{
  "model": "multi-label audio tagger",
  "dataset": "synthesised sound scenes: up to three everyday sounds over a background",
  "train_examples": 26041,
  "gain_aug_db": 6,
  "n_mels": 80,
  "hop_length": 160,
  "input": "log_mel",
  "spec_augment": false,
  "win_length": 400,
  "arch": "ecapa_tdnn",
  "norm": "batchnorm",
  "hidden_act": "mish",
  "depths": [12],
  "kernel_size": 5,
  "stem": "single",
  "widths": [192],
  "num_labels": 61,
  "init": "trunc_normal_002",
  "optimizer": "soap",
  "beta2": 0.95,
  "learning_rate": 0.0015,
  "beta1": 0.95,
  "shampoo_beta": 0.95,
  "eps": 1e-08,
  "precondition_frequency": 10,
  "max_precond_dim": 512,
  "merge_dims": true,
  "one_sided": true,
  "adamw_lr_other_params": 0.0011,
  "max_steps": 7800,
  "batch_size": 64,
  "epochs": 19.2,
  "lr_schedule": "cosine",
  "final_lr_fraction": 0,
  "warmup_steps": 780,
  "weight_decay": 0.1,
  "adamw_weight_decay_other_params": 0.01
}
Rows from block 9 of a small multi-label audio tagger, named by matrix and row number. Each number is 128 + 32 x the weight over its row's rms, rounded and kept within 0 to 255. All counts start at 0.
After each channel's rows are labels from the 100 clips, of 14976, where the channel reaches its highest value: "loudest band" is the band of the loudest frequency at the time of the peak. Only what is clearly more common there than usual is listed. The data: synthesised sound scenes: up to three everyday sounds over a background. In brackets: how many of the 100.
# c30: last pointwise conv (model.blocks.9.c3.0.weight, 192x192x1), inputs 0-191

c30.147 [ 96 133 108 148  76 132 129 190 146 136 132 107 134 125 126 119  97  89 199 135 149 156 142  90 162  84 172 134 112 135  98 133 124 170 165 134 105 112 196 115 143 164 158  93  70 173 115  94 108 138 184 147 151 196 128 103  87  93 120 110  93 140 112  93 129 134 151 116 173 183 154 148 128 130  95 108 124  80 192 174  93 159 141 105 126 124 125 105 163 158  89 100 116 123  97 140  78 102 133 125  94 151  95  98 135 124 139 107 143 102 202 101 105 155 130 106 159 133 157  97 108 138 152 199  85 149 118 136  79 122 118 123 112 128 114 103 129 125 147 136 123 106 132  57 117 162 104 189  98 163 120 227 196 108 113 137 133  99  96 115 171  90 152  81 126 153 104 197  91 115 137 102  88 135 159  92 144  78 122 126 109 151 124 140 138 179  82  77  82 139 126 252]
loudest band: 2000 to 4000 Hz (36); 4000 to 8000 Hz (34)

c30.11 [167  77 101  74 190 155 149 149 209 106 165 132 201  57 146 149 157 173 153 135 112 166 103 101 103 135 127 161 134 106 166 106 182  98 175 168 143 125 186 103  92 161 137 122 139 118 115 112 112  96 116  89 129 114 126  63  93 149 166 144 100 158 121 131  95  98 121 170 153 127 103 122 126 117 160 148 147 103 127  92 141 131 162 139 144 123 131  98 156 152 131 145 119 129  89 146 131 179 134 126  81  91 172 110 130 121 164 107 115 117  83 110 102 100 155  87 125  74 162 138 162  76  93 109 150  83 146  61 105 148 190 154 123 129 123 107 141 161  84  84 138 103 122 220 120 111  84 170 145 101  92  85 141  80 153 195 105 102 168 127 138 146 142 116  83 176 103  78 134 156 156  86 147 148  83 122 124 212 129 185 100 158  90 182 119  81  78 112 112 122 133 170]
loudest band: 500 to 1000 Hz (55)

c30.4 [173  87 142  86 181 117 196 143 166 141 163 173 140  96 150 140  96 152 190 119 120 120  63 166 139 142 116 114  73 117 116 152 111 183 120 212 140 108 152  76 106 160 149 128 120  69  88 132 142  94 123 142 119 119 144 120 128 158 113 145 150 106 117 119  90 113 196 147 112 125 128  89 109 122 124 152 149 108 116  83  85 101 138  97 151 107 113 103 100 135 122 125 108 107 110 115 145  55 111 130  85 137 131  91 152 118 154 133 139 151 107  87  95 172 103  77 130  79 149 130  94 154 127 125 141 136 199  88 119 200 160 158 134 178 108 130 160 144 116 115 128 143 119 133 120 222  89 122 141  95 116 124 237 104 151 148 176 119 182 154 174 159 194 147 117 203 150 100 136 110 165  76 125 127 114 140 115 134 125 162 101  89  56 158  87  96 129 118 115 141  70 192]
loudest band: 2000 to 4000 Hz (45); 4000 to 8000 Hz (29)

c30.142 [ 67 143  77 163 134 146 130 122 163 128 182  93 129 130  97 113 123 168 129 170 163 163  90 193 185 150 175 104 123 112  85 135 161 162 193 136  95 112 237  42 137 114 142 162 102  79 105 126 149 149 227 109 166 153  89 125 113 122 144 100 116 158 175  95  93 140 137 116 149 119  92  90 127  89 125 186 145 101 196 146 129  90 115 162 122 132 105 112 136 205 130 103  96 132 153 134  71 115 145  92 109 141 103  96 112 100 121 128 132 121 120  88 135  95 132 110 104 141 117 119  80  82 111 101 110 150  79 107 138 100 122 137  91 134 122  79 126 146  79  93 181 108 153  99 170 144 125 102 152 146 100 224  92 155 113 101 174 104 154 126  74 133 128 135 145  95 147 177  90 111 123 150 115 189 129 115 129 122 143 153 159 111 123  77 105 180 134 151 143 164  91 162]
loudest band: 4000 to 8000 Hz (46)

c30.92 [116 123 120 150 160 102 203  78 126 181 120 151 113 154 172  80 125 121 174 127 134 110  76  89 191 145  96 114 127  72  78 134 165 166 163 135  99  74  95 120 117 108 209 118  83 132 164 155 146  90 144 160  91 130 140 153 117  98 177 186 160 116 145 124 151 122 174 124 109 118 133 157 131 158 133 161 132 139 127 129 143 103 100 104 206 130 118 189 131 104  90 131 139 184 117 137 163  82  82 153 103 123 123  84 130 119 153 108 202 130 156  98 159  91 105 127 107 190 130 114 108 139  70 231 122 116 123 111 102  78  88 127 108  98 108 217 146 100 109  85 117  85 105  95 162 142  94  85 120 133  96 109 106 114 152 159  83  85  83 123 157 143 134 134 144 123 113 111  96 105 191  90 134 152 141  84  98 112  80 132 151  84 109  90 122 105 111  67 127 144  88 164]
loudest band: 2000 to 4000 Hz (59)

c30.141 [116  76 146 121 120 141 170 115 130 188 171 118 140 145 142 142 114  91 191 129 150 130 143 118 176 116 122 119 118 127  62 154 143 195 178 141 113  55 165 124 127 124 231 171 135 138 182 121 127 111 124 137  96 139 156 130 124 111 161  80 106 135 185 100 103 175 152 122 149  76 115 102 152 123 143 133 173 178 155 129 163 139  92 130 174 142 161 156 144 151 105 129  97 129 147 161 110 134 107 145 119 169 135  61 115  88  88 125 158 103 170 147  99 219 123 141 130 139 122  95  95 141  64 224 145 126 134 147 123  52 102 146 151 115 111 216 118 110 125  80 119 103  94 116 173 177 149 132 153 124  79 104 182 143 122 136 193 124  95 144 146 124 139  90 169  77  76 105  97  94 195 137 103 130 171 122 120  66 102 112 103 107 136 131 142 103 125 130  92 102 102 155]
loudest band: 2000 to 4000 Hz (58)

c30.151 [159 180 135 114 145 100 182 104 111 145 130 166 122 128 107 137  77 163 153 160 116 132 139 180 120 142 162 124 139 154  80 157  84 178 112 173 145 162 120 150 144 177 123 118 139  90 201 106 148 117 104  96 137  90 136 177 104  53 127 132  86 115  87 122 108 144 169 151 156 147  94  72 125 155 143 111 160 207 100 104 110 131 153 163 140 118  95 160 102 225 133 166 116  68 160  97 155 102 106 132  82 123 134 104 161 114 116 112  99 100 116 122 134 170  89  94 102  91 108 125 101 132 154 134 103  91 111 131  87 123 169  93 139 166  94 182 157 127 134  99 136 132  93 108 112 111 109 146  71 103 175  73 153 122 105 113  81  87  84 112 206 146 102 119 183 122 150 163 180 145 105  98 157 113 140 117  81  74 147 147  88 119  89 185  74 175 132 121 155  87 112 221]
loudest band: 2000 to 4000 Hz (37)

c30.6 [152 176 140 133 120 127 141 107 156 154  81 141 109 160 144  86 175 113 143 114 174  92  89 104 141 178  82  58 120 138 127 119 113  95 124 163 122 106 124 127 123 173 111 108 142 116 108 131 118 125  78 134  94  77  83 119  69 131 113 113 155 181 106 109 111 138 157 162 154 123 120  92  77 129 147 145  75 107 136 106 121 164 117  96 122 141 150 140 166 109 116  84 137 112 155 119 168 131 163 124 123 107 247 105 186  99 117  77 144  96  82 137 152 149 196 129 124 119 134 115 195 112  99 112 148 122 159 143 122 122  98 190 215 139 121 114 140  85  87 133 119 164 157 114 123 108 183 101 123 132  47 144 147 134 100 104  77 153 191 126 215 172 138 182 127  84 106  87  86  80 185 109 118 133 156 125  97 105  97 166  88  90  88 113  81  70 113  85  99 109 145 145]
loudest band: 250 to 500 Hz (39)

c30.59 [227  90 118 156 175 123  77  86 100 144  99 116 143  94 127 140 140 143 120 133 180 119 109 115 156 152 158 106  81 159 139 140 213 121 138 124 219 134 176 133 138 141 115 113 136 150  75  95 127 187 101 156  63 164 123  89 165 124 150 124  83 149 144 124  87 131 161 114 133 142 186  80 144 117 112  61 150 129 139 149 127 180  88 132 110 113 136 106 114 163 164 129 111 181 122 172 118 109  83 129 123  88 139 105 114 172 155 119 169 118 154 106 135 165 139 101 167 187 161  96 105 108 102 165 137 152 114 162 114 119 147 107 129 179 128 122 146 122  68 114  99 105 103 169 129 102 108 101 113 127 149 170 116 105 105 127 113  98  99 108  77 105 121 111 132 172  97  90 142  61 235  86 106 167 158  90 121 117 147  74 157 149 139 178 196 211 100 111 122 130 170 102]
loudest band: 1000 to 2000 Hz (40); 2000 to 4000 Hz (34)

c30.108 [150 144 195 131  97 186  95 117 105 119 101 115  55 156 120 142 133 104 102 127 141 154 165 107 124 111 109 179 149 122  56 178 102 177 141 107 100 107 125 122 143 163 118  94 201 145 155 105 190 166 134 186 118 109 141  99  98  92 142 190 138 117 118  99 118 104 165 132 127 126 136  61 131  81 178 135 185 139 173 135 109 102  81 151 112 108 130 148 117 208 109 135  89 153 133 155 157 121 134  91 107 165  89 120  75 139 128 119 192 141 176 111 173 153  96 154 146 189 114 105 102 162 107 116 109 157 114 167 143 131 144 113  81 107 215 112 102 112 203 165 122 104  71 119 147 105 107 107  86 186 142 134 134 159 166 122  72 142  97 141 103  94 101  95 147 192 193 148 114 121 122 176 107 171 194  96 111  84  89 116 106 117 128 117 143  91  95 146 128 100 118 110]
loudest band: 1000 to 2000 Hz (40)

c30.126 [130 111  80 141 195 189 137 125 132  88 124 136 119 148 114 150 118 102 121 211 110 137 130 194 171 173 161 111 151 149 171 172  86 145  82 153 115 132  34 106 120 103 115 138 139 120 133 252 130 123 187 122 101 119 110 127 158 132 110 102 132 115 112  95 202  91  74  96 137 123 118 139 128 140 101 164 102 136 122 212 146 107 153  96 168 140  99 127 110  61 117 157 155 154 148 125 120  74 160 130 117 114  63  80 126  90 108 125 157 123  72 193 139  96 119 141 139 106 105  87  83 101 172 153 107 116 162 114 126 124 110 109 101 170  73 203 119 104 119 101 108  85 137 102  88 113 111 112 150 127 156 128 147 163 184 157 141 134 132  89 137 126 107  96 139 153 145 104 147 128 141 151  86 102  97  87 148 127 113  91 187 120 101 101 156 215 131  92 134 135 122 169]
loudest band: 1000 to 2000 Hz (56)

c30.157 [ 64 154 107 118 170 101 138 195 146 133 122 137 107  98 117 249 156 120 148 155 129 121 133 156 163 118 104  87 108 107 152  83 165 165 198 114  88 135  92 141 148 127 137 175 108 113 151 104 133  83 106 167 112 170 176 111 100 127 150  94 104 139  90  79  47 124 136 102 166 102  90 130 170 154 111 131 212 113 125 160 185 156  95 160 124 138 148  83 121 145  85  62 133 100 130 157 127 141  80 123 124 114 108 134 110 159 108 148 142 129 138 114 129  97 180 133 128 162 132 168 143 153 134 198  97 162 173  72 143 108 145  80 116  97 137 163 153 119  86  94 106 117 105 146 157 142 132 177 135 135 117 136 164 125  68 156  79  91  93  70 136 179 135 122 146  66 124 157  79  95  88 120 135 117 122 228  95 148  90 131 110 142 156 100 126  97 133 140  78 102  86 117]
loudest band: 2000 to 4000 Hz (32)

c30.89 [ 91 132 134  99 146 137 134 204 150 157  88  62 132 204 127 152 113 163 107  94 141 105 124  71 106 118  94 137 204 130 153 137  74 179 109 201  93 134  64  95 115  77 115 124 126 112 148 181 132 125 131  67 162 125 146 115 176 142 106 150 115 144 103 125 126 126 119 165 139  82 114  99 228  96 137  94 174 124 134 139 127 166 127 152 114 100 158 101  67 117 197 151 141  92 123 116  96 100 198  82 109 150  81 122 101 115 125 121 185 142 178 119 133 140 142 133 155 182  91 168 117 116 124 123 118 158  62 102 147 165 152 116 124  91 164 153 108 120 129 133 118 107  99  85 199 136 111 167 127 196 156  97 129 150 122 100 139 170 163  83 109 160 112 100 128 154 163  70  92 109 150  97  95 121 186 124 100 138 114 143 116 196 163  98  90  97  99 165 127  98 134 131]
loudest band: 500 to 1000 Hz (48)

c30.5 [120 180  93 162 160 121 165 106  89 124 156 126 105 175 114 222  85 101  80 119  55  93 146 164 155 141 133 120  54  47  84 123 181 160 189 172  83 151 127 182 134 126 108 140 148 120 129 140  96  96 106  80 128 147 132 175 206 201 104 131  91 148 131 127 157 111 106 145 136 187 127 172 114 134 122 114 119 100  70  94 119 100 138 135 137 105  97 157 140 132  76 206 156 113 105 133 106 120 171 120 103  85 154 109 101  77 184 152 170  51 121 135 126 112  91 110 137 108 104 119 124  79 149 123 152 121 217 106 153  97 109 124 119 115  49 122 144 123  70 104 148 111 170 122 181 112 147 116 136 133 118 108 128 128 177 152 163 140 156 102 144 163  97 110 172 117 168  85 100  97 110 174 105  87 104 147 134 144  92  89 130 123 122 107 138 122 124 141 116 153 102 124]
loudest band: 1000 to 2000 Hz (46)

c30.155 [144 149 195 167 128 131 160 136 114 105  94 173  99 167 121 130 255 142 153 160 112 142 113 169 156 171  88  89 228  82 167 108 140 147 116 113  89 137  86 117 145 111 161 104 111 136  89  80 104 121 201 124  96 147  86 188 124 165 123 148 133 119 130 142 118 173 133 122 156 128 112  87 150 132 104 138 124 104  80 122 134 166 104  99 158 150 112 146 112  94 109 104 134 100 151  81 110 201 123 129 133 109 109 114 145 133 147 117 124 156 116 132 113 147 128 193 108  77 148  93 124 147  90 160  64 183 191  93 182  92 131 107 178 140 164 157 106 122 107 114 109 120 194 121 128 107  99 126 139 142 125 112 124 127 159 127  82  89  84  97 183 157  90 136 114 100  86 119 155 220 130 148 141 124 113 111 192 108 100  94  92 165 171 111 125 101 114 108  74 146 127 180]
loudest band: 2000 to 4000 Hz (32)